Weights of a small contrastive image-text model.
Model: 64-pixel images, encoder arch efficientnet, encoder activation hardswish, encoder widths [24, 48, 96], text encoder norm layernorm, text encoder activation gelu.
Rows from block 4 of the text encoder, named by matrix and row number. Rows with one number belong to one attention dimension. Each number is 128 + 24 x the weight over its row's rms, rounded and kept within 0 to 255. All counts start at 0. Numbers have three digits each. After the name is the row's rms in percent of the matrix's.
# q: attention query, key and value (stacked) (text_encoder.blocks.4.attn.qkv.weight, 768x256, the q third), inputs 0-51
# k: attention query, key and value (stacked) (text_encoder.blocks.4.attn.qkv.weight, 768x256, the k third), inputs 0-51
q.8 095:145161096138124126132098125140154130131100120171151104125139148118144145168122093162138109121107102126151117098136128094103094115122086176098123099108109116
q.9 149:104084160122107124134146137141136084140159122068106141131103115151112097103112167093132155103169170154131132163098153155168147126136159059160162164161144157
q.10 108:144151101136137147134106113134143146144099112155149111105146145119136148173107089173150094124105085106154135082141118094119112121117065160088130091120098132
q.11 117:095086160119110128143145131142127085140158116062114147125105119160108099110110165108142159101168160145137134161100150153175138128140157055159160146157137164
q.12 091:147172109133137125128108124124131153127088143196150101147141137105143146147135090164121111141095090106128096103169124081081114128115104182114098114097109097
q.13 115:108101153127107112136149143136120083128150133087103138151100119142120102098120173086128172113169167160126124172103148160156139124132177077162153171148142141
q.14 117:102110161121110117140156153114114097142159149086108155135097112141118100090118162089125162119160166147115121166127145162151153139134175075156142177137147141
q.15 062:165160120136123128116107101154147135142100111163140098131145132126142153159135109161146102113113123144147150077126132092091104105129084157102129083129110127
q.16 139:152156099128151141114115120121128173124096118174149130112154144113144150162141082166123100148086083094123125085165109086089117134126076177097100093107104103
q.17 156:097098173109123134126154125126116102146152127064100155113103108143115096104126161102140156104155164147118139148124150153164152134138156066156141158154139163
q.18 103:126112140094152178119145110124117154145126106098131165062135116130132121160143105156154107128112136095136157083142123123129147146125070109122116090159113167
q.19 103:108104152120118144129139135166135091157155101063115146106123122156127109130105142123164130078151161151135145125110153142161148121142121069147160127168129181
q.20 138:159160094136142135121104116133139160126102119180151100127152134115137154167132089159135095141094085104140131088141116091094104127117075185099114087112109112
q.21 115:165171095128134134124109121132124163122102133185150103137145127101138156156140094159131097146100096116135131095141107087090111117102089190098106101105108111
q.22 075:108103154119118150123143128168129081154152109077117133112123121153138106136115140114153131069155158148134144137118161133147143119146121058151162131172123175
q.23 106:096092163105122130132154132115111102136150128084096168117101125145118092107123158103135161115161155138111115151128133154166155137155165080159141166143144153
q.24 109:156161086141128118132104131147149139120107117171149103142147144115137151169124091158122099133105091124148124104135115092097104123125087172104126099104107104
q.25 129:158160089139140119131104140124123162107104134201151102143149135107134154155141098147109107160099095103132109109132097089096112124115098188105101110091113090
q.26 143:155164090140139127132105126133138156117092127186157101132152141112140158160129088162127101147097086110139120100146109087092113127112090186099111098105110103
q.27 095:145159101132147124120113118112133173117088137186140119120144150110142151156136093164113095152095079095133106085156098091095116136119090188099093101090115102
q.28 065:124141085158110091153106144114141095114116139166129110182121169127129126137101121103099156139146106128144083168139105091128114121145156161137165154086101084
q.29 183:123120137152115092121127137120140107106153144112126112155126120127128131073119177104099162143141157175121133174088137185166112119130215102130129159122169116
q.30 115:098113159114115115130144141120111098134142141092099154139100129134120094091129162093121167106170174149116102179113147158142145125137176084168141175140148138
q.31 086:162177112132125124126098126134136155137111142180145098135147109104136157154144098156124095127099105120145126094137120093091105117095085177101105102108118109
q.32 110:085091128124111127153113153147131131119150145147152088177124089126080105144100179128124095115138081131115125172124134106196156165094129108121127131121153128
q.33 104:127140146100150135099156096103116154136127104099125167085143138113142122106158092146124128136121178120099132081133128150115137131148131128138103111145103140
q.34 094:185197131131141116121146119110098116153111130142100160101133156130161159114151072120139157131108168115142104105127135133042107100153117154119120148115098114
q.35 127:122106114151104122159099157150144108112136155152144085184124108137107139140087171110121108120135076135143133173120131115164119138095128123112141143111154111
q.36 134:154152136127148118092150110114132130126102104115109161086138165129171143113161089134119164146120167133134126094140125151079116101172136145133111128135120127
q.37 119:161142121136112097147121179082073143134179159134138123138126085100142154108142128104105120168101139134105141170106088151133131131076126109090113150082118093
q.38 112:109102111149097131139097134161169101106113136141124092155115124135114124155082164132114122109151070140156126150124137110171109120122124127125150134130162128
q.39 099:174150123152130098106130146108119120124130127121111145097132157126181161114146089109110167156113150145149130108120117156092096083152129139110117150110122096
q.40 196:122126122089117164161148141108082136166146143131124142126099101134088103149123113133169113108127126098124123128130116093114163141093091128139151137136088149
q.41 118:089093124126129160118123089173187117118107101119130113129128150148105109156101154142137128091162097130152136111127159115155124133152126125157155111170145166
q.42 083:089106162115153153079138057164190145124106078104137136103147141150120118109125142142136117113145143139117144084146171142151135142158151119151112087186142175
q.43 111:168163143123141112108147125107096145139156130121123138107139118109161162086164087119127132162099170136106152114121117163098131118121132126108101125113108116
q.44 085:118114139127141112098151118101127140133131093079118170078141148136157107120161101136122148121129193138124140095141114143116137113170131117143111116134113133
q.45 098:104138138093152150124156108121104160132120144145144144143132112126092105101153135151146110147129148088075120129150124121132180182120135142150115116139115151
q.46 155:164157135137141095106133132108113131125125130121116151099138141117170160105161093130115153160106154128124127112131122154090108106145137135111099137106121105
q.47 132:093131140094158172120149081142147141141079118136133149128129155145097094136127126149165121103151137087125110097149150095113155157152124150173137106159114168
q.48 094:147139106172108081138097156150156087107103133140115112128126157125168149139108132124099158129131103160171110150123133131120081089148150131098124150095154093
q.49 106:167179142138149111118152131105096136144138134129123150097140133120171162084162079118133147154091168120120135112139123164075115115131140136107108138116113113
q.50 065:128157158141133121119113101193175124124074122169149091148139129124125162125120119159148106091127105110134105111155198123116097139128146139132105111136151134
q.51 109:090108136098141147135158137098086155134158137125150137155135094127092085109140140123143093144122141098081128155137113127148192196093129110143124122128118136
q.52 107:115111110105116138156132155100074150142167158142145115165108079111087100125128151118141101139130112116093141170124093103163177170075118119130137141110112124
q.53 111:074080122107124164135125105144157143118127111112141114146125118130081086149114159142139100109162103127127140129119139110185165158130122124157153111155140162
q.54 085:184171124134149120113152117104109123147116119122104163091135158140167159108151090111140166145095173121142119097122116162066096086148130152124139132129105113
q.55 135:173139112171106088144098170117116117108172154144139100147134098112150169112123136105097125164099113157135155160098113157144096109095128111078112143088152089
q.56 099:186159106146113086139106175100095115128153154136122131117120124101176157130135112111104151164102122153144123148109097136105095084110121130094119159087122070
q.57 110:086100115121125156139113127147143121115118142137135113158115117143094102161092158122130117102153085117131115150121125096162135144123117132147158131143142135
q.58 085:126092109150121141109101112166198124099107104101121109127132152150151136158110149120108144108147098173166151112109135137163094089167139119131151122160166140
q.59 122:093096122134113146140106127163163107115104123140132106145117132146098107169093161142127121094151088124156116138136144092160127132137117130137147123142151142
q.60 083:081103121151124127118107128161182085111087111122124119135126157141131094171097162155126135086165118134146100126138147099152116118158136130150142129138157134
q.61 110:146136146111142143102164111096103160145146109101120161086148128123139126102172095128138137147111178124099140089123113145102143123143127127134108114137105139
q.62 062:133154165123130135144137103165116144139132152182139101150133095118110170084123130132156099133100099095109126134151166137115118158093132116103100121125136126
q.63 086:137152156149150109104135098150162091129092104116123151082145183152173144129120100148141158098128148134165108088139155140080090093179131135119126114147132130
q.64 062:138122064167150102150119134114152120092111120153158117166155162132122134136114137111094111192123121129108139158125094122125132158161143153111154103122136082
q.65 081:118119137081101155139168122142089129158131110122084175085092132125133113156146097118167147106143120104131136095160129113123142106147093134161136142152086157
q.66 058:119103076163145101125092139102154158074126123127162111162153151132116130139127156125088118191133094122131142143146083132165116144148153144112123114106173079
q.67 067:108142141169163106127136136143133137119116120145165130181153145163132110102131143115112095124097138107105101145138123119118163159136151110117119106113137100
q.68 066:114106163091127159086136132148111150116125119132105147096121110096163136136186107120125133132115094153106125090162142143137150108141090130134082132147151121
q.69 061:090137157096159138107170145156092135148135106137137190114140131128143104134175095092145125112105114098100115102184134107117179131138096126133110128151100116
q.70 117:117088130083112162115152132131100146124133097128095153071108131111138119149165089130142148148146106116135150086156103130149134112152097151152114134140119137
q.71 056:124107135071095171111116114146115142128125115106096123083106114111123126150177115132146152139117132143138172092132139135148116092128112145160101136152128150
q.72 050:090145183103154138115161151152115133157120130128126157135142113140143106112159111095166111088118130101103090115175159109116185135114101113138105131136095126
q.73 076:147103084121108135106131126109114157091137112133101127096117143110143145159160100138102150180133104115129154098122083140145108098157119165128121131115143107
q.74 071:161147131136095120151105133109138121144141158110108089124106104117108148105076143139143148114127142156164145144091145146120087106098127105108148145123133147
q.75 098:133141108185155085136104129118149123092124146144169109182163139140132130104107155123095101153118133119114114160117121138127114152124156130099128106097152084
q.76 067:161166150095094142127127105128110102167137142103105129086090112126129153116118119125154143091131166152155146115109155136101100102107122114132141146152104182
q.77 085:128137156098109152125138114139129102157130132102106131096094113122122133121125127138166145078144149152154145114140163133126120103115117118150144148151125187
q.78 084:157124119164108109134087124112159124115127154115137060147130117119117153122093175133107126129126141166156151150091136145139089120104161126112132139116160130
q.79 159:117115133084096166148161136133099112168133113107085156097086127140107095156125106122174151085164133116146128113130128104125146117130100116178162152148084172
q.80 072:122129160165160088121111135125153131126123161141178102179160117136138136084115163123099104120093123144109115160118152151138137154107152108102102115119169103
q.81 079:132093092107106152122118121121126152105133102132097126091114138105129137162147115132121156173152102120141163091134088143156088103160113173145123126133140126
q.82 073:118087105141144122090105129101157156062123125147140105148148132108133133129151155138077120194139101130103137141121086144165114146152159141129111101124167091
q.83 072:126119124177165092136119140119151121104116147143175121178170146149132125108105163117089103137112125131111099174118122132128145158122147116107121109111148085
q.84 055:113103069114121145128118123114143130106107087145116148110129179127119130161144119120120137184175124098122136126131090124162101126159146165154147120122124121
q.85 171:119116139076097168134160140136084129162142115118089165086090115131124113152151095118172150106143116111138135096139121113129151107127085121155139146147093161
q.86 065:139144170131114133142118109138136109170141157106121115128101112115114136104099140129157137068132172159153136124116169133121109114107143108133141134140114169
q.87 133:136149119182147087126093128113159123109123151134175091178159126133127145101102166132092105147115139147121120169107128146129117156118167125099125119102154096
q.88 089:140141170097103158121136132146110120169131130115093141100100102121133126125136103129168148076131147140131128089142161124108137103116095106145129148153102169
q.89 097:119136159088103156134158138157090114178136117119089163090097123130135118144148091123183141082129138122137122088155145102109147099137083131151136152149083150
q.90 115:132141107191145088154095129112153108114116146135163093183153138137114134112095170127100115140124143137134124175096125128128109144114173115099140114102142105
q.91 042:129149096161167126143141147120131117116126128170174139161166133150118132120110141084103096154125141107096120159106111133099151151141145127108162097112122084
q.92 077:097121122131164126110148130144118134120122096139149154147154145138156104138169121111113102146111115115090093123146119114127166157155115141134124097137125087
q.93 053:150153167096094148145146123130100121157144158128100139093091099123137155120103122129152141074133151132141123117100160135099112103102102107109151154140119169
q.94 101:127133103181163089124108125111158142083123131134174090161171139130130140110110147134085112170111122131116126154120113147128105153130157132100112108099161088
q.95 129:134160133176152094134104123127155112132117155136171107182158120139121133095095161127116101118112146141115108170113148136116126154109157111101140118116146112
q.96 040:146099138194159098132167134153156150138126106130128161138170146190153141089120109108110116136097115105150144115171116145127126139146115111115115106141104091
q.97 062:137150127126117131178144103117102126148119142117138129113115135141089136119064121154165109117133140100152132140134140111121125166097118119130150114137089162
q.98 061:098108121091095112126129144119122105107093152124068140110081135113142092152154121147100175127177128141137079117124110118106132106158157142186119171131138148
q.99 061:109109133126159138091144136149147140100099091105103135122141165156155106124185113092104153127132126138120116105153129124114142096190145129149116127144159109
q.100 074:126127122096125126113120120103119114106093146125089147112084148108141117131164140140096204132153151129129083120123118133113124098158161155176116174124150113
q.101 063:118098111136165145075122133144151185109116085127139127138173147140163120133193111117097129155118106144108145088157112113100143114164118152143108098136145081
q.102 047:152163141117107132140106122126130091130139172156157096152112098098112154130102154124150124127129145154139121163076152145173093150088144134123128140112124146
q.103 079:133164130115088121132092125122140101111109147151127089149102117078113151144116167147120144133150130155126113165101154141135095110112157151140118157104151133
q.104 067:147153139105120103111119124101130118098103153143111115136107131085143149103162139114101173161127136134119103136122124153113110099152172151136106186115170094
q.105 069:142134140130139127088098134119150110101129133149145116145144135107140161115150159097094152143131133160116107159119139164134108115129162145135134161126181093
q.106 042:147159136079141129085132096088103154121124158149135115121129104072131141111164136134137133144118151141097141122104127137110157130112116153138096127116153141
q.107 067:110110106105077086136124153135133105111098109122077144125090144119150096168124111178097171113185125132133086122127123095119117106148136129170100164099117138
q.108 065:123115117144162146081130126156148148101130087118120125132160148139155120124199113095103142149113108141129146102158119130127146105174129139145112116147166089
q.109 087:131115124171179134090136122146141164126147092130162128141184149161146157102156111090115099159070108109121177109163120142133141131151113124093115084147126081
q.110 086:128137132104087127182120132100097098134132184132112112138074100104089140121061155153140134107151129111141111171087133140148112139081126107132131154106117173
q.111 081:105087122117133155124156137120101145144131100096104162099119151165136088149154087135141139116135126100150144085145105092126166113145090111138133120153105143
q.112 069:140142133143148100092116123102118133102108144153122118129118142123152140099141149115090176162128136141138100132138131162114099099154160169137116166112168085
q.113 102:156139116167134086110086147121153126111144142136163095162169127112155162118121142127091116161106126169109132163120123154127092123127147125091121120103166076
q.114 079:122122128076088124132118140112118104119098152129076131115067131102121088162128133161116169109186133143132080145106120107127130125136134153177118179103143153
q.115 058:146163137164157133110108104139156139141145117152184107146188111131111162101115137102137084154090122142107157136138156149134123154109140145082142081130127110
q.116 080:124127145087101145162143121114081111136114155130092146100070112117094108115103130138153156103155140100151105133104138126135136131106122132147133162131123184
q.117 066:108100143109157146132165125125094148132110119113091175083110136150141111105163090116133158122126136095129118095144124118087158131136117134155112128140110130
q.118 074:119148093131083096165109131117145096132111135110117132130108136103126113172061126198124114109171142134128104138137114090126097145121127109144140135087099148
q.119 073:149148114147098122169113127115127113143149150151147100136119115121089163139057157143148093132115128123138129172108142135145099156084122122085154118119105140
q.120 115:107124124119113137158138143150124125170147097102144132118138111141120105163103107156164077107129127122125149121128128095148153151102088094113141094129073168
q.121 159:105114149112128162151154131151114128173154102113141142115133110142099106149111115138185083095127127110120144116133145110147163157099093099122150098157085177
q.122 064:146165121144106119137096107142154111129131140153174073155143111098108175141090177143137101121120125148124130169128164142152101154093145146093158113121138134
q.123 078:127111132139164141063135127140148147111119089115139128123162157136167128146192110092105138138114121145118134106144126133110146097183138145132124113151154086
k.8 080:140144137128152168055109128159183154075096099164134124121166151124136155192171127139132130135132120110140108085131136096101123101172137175139145120130115091
k.9 125:145103142149111094145144120129133076154102129115084138107115162137133177161105094125131167122117111166166134138096161120101109117114167116079134131143091166
k.10 113:145178131135134138074124103146170145104108095159121126134147167132129139161159132118129157133141130133132098122118141097083100087183142155179170137120104077
k.11 124:145107141160122098126149111142133080146091119127079138109115167153121185147118095112137177120110112166173141126091167124095098106130170122092142129156094148
k.12 090:122149114112125176137106143132118152134172136133164130131131110109130092108157151140137107114166191091096131110166100144141130118127108135170140123115150123
k.13 106:115064143127127101164144137118089089150122133118119133112141122120118147147101097124140122103103094141141136139112145113149141147088126109061104119138096173
k.14 077:130094139127126101157183105116066088185160147090128156107122118137124121076118112127170137096095152155136149125161140166140142140095125099088103120159124189
k.15 068:109142123132136129118071163130162146080099115117139110123146144106137122190139155152087095151154109095113100112106114079111115128146127144141141123101127099
k.16 117:132185119117120135101124112135151176113153112134150125155121111131140092089156161119115130124158158115102121134148109146130130110167120125201152144108155076
k.17 090:149141141162129081139140107113116092180143129095108160119115152147144123088113123125131150136085150171132141141129144146100103144102142080106103118145113146
k.18 123:135161135168137087124145105132140124142113114135098142139114159159124137120112142106139145155103125139134116144106149114080102134134154096129147132131096123
k.19 103:144144137161120081127132123135166092136094114120086124127113177139128165170092114127128167132126110156154110140090154105087075110140172113109153142128090144
k.20 099:108156122115129157100099134136166193074132100165150101154142105118120115160154159132112113148156105094109095118123105104136126113164116160179153139105141082
k.21 119:106136121109146155118086136104137187095135121165173105161158096109123096145146160131122085160127106076082105134128098105148148162142089151136118129093157086
k.22 075:149150133153116074149121135130156086143111121112092121133111168126130139159081118140128149126148133159151114127088146099097078115137178106125154138123096149
k.23 091:148112155152131093133170102139103078176139131092102160108107151150134145096118108108143164101097156177143152133139173162107117122104148092099132137158112163
k.24 073:123115130112125172104119135140148136105097103173131110122150133107112140181136120123127125116177094102133108114109133082132125101159120171134173142114098109
k.25 084:095091129107137187122126154135109168106136132152166112139148091114114125138152139114135087117149105082106125123134108115161171135117085156123127131128151120
k.26 087:125151120099120172108112141148144158089132111156150108151126121107123108147149151127121114118182147096119103119138107114131131101165125164186183132111129101
k.27 086:145165118121132168090140118150123154125145133141146147131132129144142119098170151110128132125142171119105135108159119162107129098156122151173144137146151106
k.28 086:118090145102122167108132129149124129119134113131144126122147121108121137149163111114119124088156129135119132110132146138155144102129111156116130127140133128
k.29 185:141092110103122152133121146124115117103111157121137115100124103109141137132101085155109121119141111116138149103132106148173160122128118155119107120138162148
k.30 111:131084137139126112173135141132096066167152145092125145105137136124133135104125110132146125093103164152138147128132149148128128145092126102071102118139116186
k.31 101:106130126107140160133085162127117181099151155145159119157151091102129094143158168147115065159151125074087112121106091107149148158123090146138109128093145106
k.32 112:137159140082085096079110117108150125112146117158127095171109129080104116138122152132138148105155128143120061149117130138141103095151162156167136171070129116
k.33 101:144159090140159128175117165171119138147116179096107144115107101152169100104128131166109108144136130122125164100133107106114147156115112094149113086136142145
k.34 095:112090142167147174137158131156116138135107098125129143111163129167130175158125081096136119143112092122139165122118153113124146138126108110084148099177099131
k.35 126:119117166089077106091125098096141115117156088167139107156131145090092129136131145101146148095144133132125069166129148151147110092156146171136142185091116113
k.36 119:127099119166171161181149158166101135141116150104140157103163119169165129113138104134112089142102122104131185097135120115114151171102084088093112073167131140
k.37 128:137104121078084090147134085100114132136153094128136124139115121129100094107083123105116129083140107131124111181122128147160152120166116128149166152112105135
k.38 119:101116161124134145086108144116150113097150112166158120139169159108113146148161149128153130111140157109129085119139138147145091117125141171102119133107133111
k.39 090:114084146159154165154142120134109129117127125138161143116181126154133134112118102111124100125096119100138152127140137138131147156116088116069130082157134131
k.40 093:139170111130131124072126101088157138112110143137100113133105131101110147141130131138139162167108130153133146125129112140132110125123161154157105146138161110
k.41 129:122157132148159149105102178157146124112121169146128126127143130112155136136175149166131115142132170115125119084145128120109093132095143149128083120126155116
k.42 101:143183100150162120144123167165131126140115181099113138117111120128183099102147140179124123141134149130122145087148115100091130147111130101160096113131148125
k.43 141:155151077107131109156143106140113139161126145100125141122094097152157089082097112137111129115121111130114149124143105135124180135162109111173141118144125128
k.44 077:136117118156160133172122129111099134133136163080130141110134132138149095105138123156084115158111158133123164127140101119109144171091116083126095087152149150
k.45 087:152151109123118094142126128131121153149116142106086113138077097120129116142113127140111142158141102152126137123106112086109142119134135099173134149114123128
k.46 115:132093118137142140181156123153094131145133105106147154117155117169149111111108109115114106110105104115134158129133131115133169150133074097102147091153110136
k.47 115:131160121158151143106117157155144142121103159125105123114110119119149148141162130147140137184123131145126151080123120108097113125109154113142091125151143119
k.48 112:110086148138129163134145131126112121112147078149156135129180139136122135128139119095136114105117131112135125129131149140151127127131109123071156113128098132
k.49 105:140125114127123134159163101147101137167137098102122153113123115171127127108099095104132130121123100137131169137124125135111171136154106104137162111158089137
k.50 062:113155132109128151089162169193148119151098082110112136131146143134181147145162106141172138096154112125133115082114154107115133079177135126142138132151119123
k.51 113:157155117101099080138123114105124143142131145112093111144071112112119107131109146122104148145142112161123124160111107126126134118125140115166130164104132127
k.52 103:147141120084090081112113090085136135133136115136114110153085119095094111136106147113119150122145121155116094172105117137143128105148155145175138174090128129
k.53 118:137176114128141118108096154122158119104122179133116113132112124106139126139138152175129129153143157128115109110129110124115103136116161144152093133109163129
k.54 073:124088135165150170151155114134104142134118130131143147100168126174130157146124087108131106146093116104132180128138137134122144164114104117059137086175135128
k.55 104:118095136082081107150131109132108117142152098136148129145131124121103099106100134109112125068152118119121093168131136138149150120156110140138166159103114133
k.56 108:112079151123117146157135116124100122126141098143146134122162137136111137127109107103122110084128109110134125148118145133156138134125100132083151115124095132
k.57 121:109117179145118134102108144102142126097119122158127102136137139094091173176146147120129134137130138125150103138109150115134069115097150151087109157106138118
k.58 085:121129120141162163125123155123134117111131188133153144113147154133151119098144142152128108133119170091122130096175124139131117148106127156122104105142161130
k.59 169:104117179141121134089108143117143115108133114153128111134150154099097156160171147116141134132135159131131105128119156121123071114110157155102118145114134133
k.60 082:108109159144140138093126169146143105105134109138144128123179145116148149134163123141151108112130155112134123084152148124139100120122142122100091122139136135
k.61 109:154143085148152119183123131134108137156097167085108143111102098151157109112106120147093124159118121145126173122130102103098156159104113088149118107151147146
k.62 071:135158113077107119103166124154127141155133084129104130145108115139136134127134127107164148118136116143115112120102134113111147094187137132185170161121091102
k.63 089:111112137172173168125148167163131126117116126112137144098179141151160164133155113133144105144112131113134164088139135124118126138105116102077109084175125134
k.64 079:133102122160133190164150134148103122133123148120099144091114146167131136124147124115149150128143137109186185105112125114090118119116095112125150111160127166
k.65 059:154165113144118110082112098131176125126094124123111107129118131118125154135094136158146157141148135118141108093141131155126100124145175170149121133137145123
k.66 063:119084136132122185171146133146098134121112144111106138108134142146102120128149132084112115124149106126156165146097145099095141134093083109123153114166139175
k.67 091:125127184173157153135155147153098120156115123127086163099139148159141158152181117085166136149091134118144155100097165078054116139086101089100138123164070140
k.68 057:144145122127112058135135116102152105151158136115134123159109126107119117093070141186119110113129148148111123151139119158143113141131179113116108124106118153
k.69 076:138152176174140116133150111149136114146116125124094140107123141144116150127143141127162154149107157135142135107106174119070081129101145100112133131150089150
k.70 085:129109095132107103144131100137172105100135107121122093154117146139084113116077161172109153124175134135163137153120118154156093116150179139140149130144159178
k.71 069:135151111106124104079093108124172133116092114129144085136125127089126147164084115170123132128149100130117096127145117141168139126139159178139106134114150110
k.72 073:143152197156151088108127117143118119171098127134113139118140130125128179152143132125145121143089135131123124114116178101081107123096144118117121126133079124
k.73 099:115088080127126165154155118144142128102140118119110123129127159163118089097116147138124142125164131116171159142114094134147125136138127118144153106161158177
k.74 107:126132097091119113102096125100136145117143128137175102151139093090135116119104113145092098116136111128078100145157096162188162136160134166144109124085149073
k.75 095:116098152145135166176173157140085120139157126123106154119141144161141108106179128086125118130106145126146172142095132105101131139097090071111142116143103144
k.76 075:121149095089122082087111119103153146111142106142156114150123113088140108106107123168112123096138130132081076132170108170187139136175152167146097135078153078
k.77 120:126156112100109087097068125092150130127121129140158100152122095069127136159098116150104114108136118134093089130164113142172145125151142173134111152076148090
k.78 137:124117107096123119117094139106124145118136131139182118150151096090148123140115116156096080111131102118082094142158097136180169145136099152124100118083144084
k.79 111:146161113119108103089083099108155128127105147149127102142111123097108150137102140141133151133137137125118084120155137150126114103148167184143117163095139097
k.80 065:109107187141133126151167160129085123143155107133123154130151134142137131133171123086132112128088128143120138160099153110108136142090092066092131119127066137
k.81 080:114094085120107166139113127141156123088123103122122105133122143141112095141101143139100135135181108128157149144116096127156116115153126146142154127147183176
k.82 076:116089134125109177177141132138116117111144121101108136115122133152102114125119126112119135109144125137179177160098133118139127128111114102125160123152139195
k.83 081:113103164159138158179166142138082113143143126127123164111147146168129121110181131080130119126103143132150152149096160104090121143099087067109134113142096150
k.84 083:111085130140114189154148131150128126096127102115099133115123149156117109147153141109121148141182120120172159118116114099112115110132101114140159126165154166
k.85 110:140163103135130096098113100120163129127113133149122120146112141117118146119100154157148147139134145115126097119144124151129108109152182168149119149113130102
k.86 084:113138125094118108089085126109137140126123111145153109142146105079125135159125109126107112114130100135083084128164118131161154126152127163137104147093137082
k.87 092:106105145129133160162153169140063132136151135122134155110141117145151113125166110085119109121105124137124156144113125114127161139098078084106127105138113137
k.88 110:145170111105127061100090108100144131138118142135157111145119113079134134125088117166118117119116130133094089130164124155161137134149158168132094143081135090
k.89 089:155170119125131079091097102116151119135103140133136110126118125101130146128097133168140132142112143120102096114159134152121113134146167172139111134113128098
k.90 090:100105157136146173140146156150092144142138132130125159108154122147143124146189112078136107133118110122131148114114138092106156129108069102118134107150103110
k.91 063:122128143158141180160160133142101144126142127136102163103135171169141116100181131116162153139114142098160154099112141115088112118114099094117134120155111151
k.92 119:130130158175149145148162131155108109146124131116078154103120155170122139115155134108170150133110152135172162115095165095066099130092127080115145114179094178
k.93 057:100158101087139097091140115130147128127149118137140115177113105120152108077128145155132132120112150130076079141159113179178127113162170132149112123092121064
k.94 088:118080139129125162182155146135093118128148118103123144118138125153127100127155119103110112105126123137146171155101125112117143150102097083112141096155124168
k.95 092:116138180138148143120145161143082143157138131128127158110131099129160148133178097076152108128082128125099124110121159111101159131106093101104114133134083090
k.96 045:122139112129101153145098187127087158137156200142131101130113066099130124132153151110107088167099103141106146123081085105135161151063077097101101118113119102
k.97 093:126142162100103096118092127102136108129133155139122098130105105069110148157117138146106139120137141160128105145126150136151091118100153137136098162090146145
k.98 052:130106095132139138126125125100110108091165176145118132122103137126102147101095130146161149170124135108144150156129090179157102148102145155106121115148184153
k.99 063:143111061146134184162121138131115146127139173122125108138115102146104126125114143128134111174138100109131197128094086119127149150097110137114152113161150146
k.100 074:138116073105141163132145102120143110094115112117134137091135155146134115103086115178137144127147139109152168112136094173155121125167153147152139090165158182
k.101 105:126118134143127166143172121155109136137128113111099148124119131174126117103164120074122150126139121130147152124104135124099144098152120112152180143164119121
k.102 057:103135160144150082112121117118151122138094092147147147142155168136151147151100118149139118120095121096138083132169155093097108142128123133093105113096097116
k.103 086:120120142135153094118134093114145114121107074139167151136166162155143128136084128146143092103106111085127082146172147138133125146169123125099132103121117104
k.104 068:144109068109143156124146104130151132110121105110131143101123161154153108108099110179128146121134118105137159111151096168139144132173137143144134069156146156
k.105 083:128111109140158157164168121166124136132132092113132167117154146185152104115106114135158112121131117089134164100136109126115148146166103097130158081161109148
k.106 049:121101131115114122151175081159153101129082076109092146100111173172119129116086124133123175094159122136166124128133161131109114107201158132166169113156115190
k.107 054:151117111125130122135108141082122134106169174148168107155137119106097157112104141119142115157113123113122139161135074158160113148071129164086104140104151108
k.108 070:141135065132139176134150124133119148133119134130121126129132121163122119121129116120131125153134110116139171106113095094113165122143107138142160112154134122
k.109 071:130138096110130169141136146166115167140144143102127114123116088128155100114150125120095117128133111135101155096106113118138180128124089102158128107135132125
k.110 105:125141176143133066101100137103139101123126134142134116137140137098131154140126138144134126121101151129128087145145150132138097139097147127111080143093128107
k.111 100:144149121156106109124130147125130099123130155104077116101081136124121154123154130108135190144149165165160155116116128147108082087112173127148140173149129142
k.112 069:140107070103129175158148115144133146118141105110136146109144127149136087099104126155136121121158123104130168100128107164149153134176117115155148086154130172
k.113 084:111096134123136159182152135164088151145135111114124152129135119169135109127129108117144112110128093095128137105113132101120162130142077106122147110140097144
k.114 058:134105127124131117102136113089139094091134126132125138125133183127106142110108139138158145136120149095157123162143107181136094134132159157102130130150157145
k.115 068:099124154117130153138146113179124142147111080135128150132131128159141118148142120102109118089145100111120098110120150088115154117175101104150152124126076124
k.116 101:124137149124126089103101138098144101125118153135119117122122140090121143146123131155136142138120152149128112137133135138132093137094163140122088139113151137
k.117 089:149134105124109156130111150113122142122143188113081106108089108106112131123150140141118164158145141163142179112100099142136111117082150136149112150150176158
k.118 070:126121154108087086134084114098139102119164130144166101148140129101086142114088146118108123107120134129120101191133131175160095122116140148097129159081141120
k.119 085:106142187123125079117117133139138127143124114142149137139140127098143134144137133121116111093102135128099070141150169118134129132119117114115089138086105097
k.120 074:125149153140117065085114141090135114124134147157137115158132122090119147149166146093103142129120164157118079154127140111120111111106149156133111179085127082
k.121 075:127154142142130076067095135099141127113130145147134109162124139088119146140161147111099130142116161148115084154143132118118113126122148150132098157090140068
k.122 099:095129174117135096127113111144132134144110095157162144154154125120133125157107130135140093097112096093098058140138164101128143149147109124102113123088089101
k.123 098:128110085121144180149152117156118147131118113120129141129130127169130104132124124130142114134140117099133166099116109118118164138161110132145166101161120145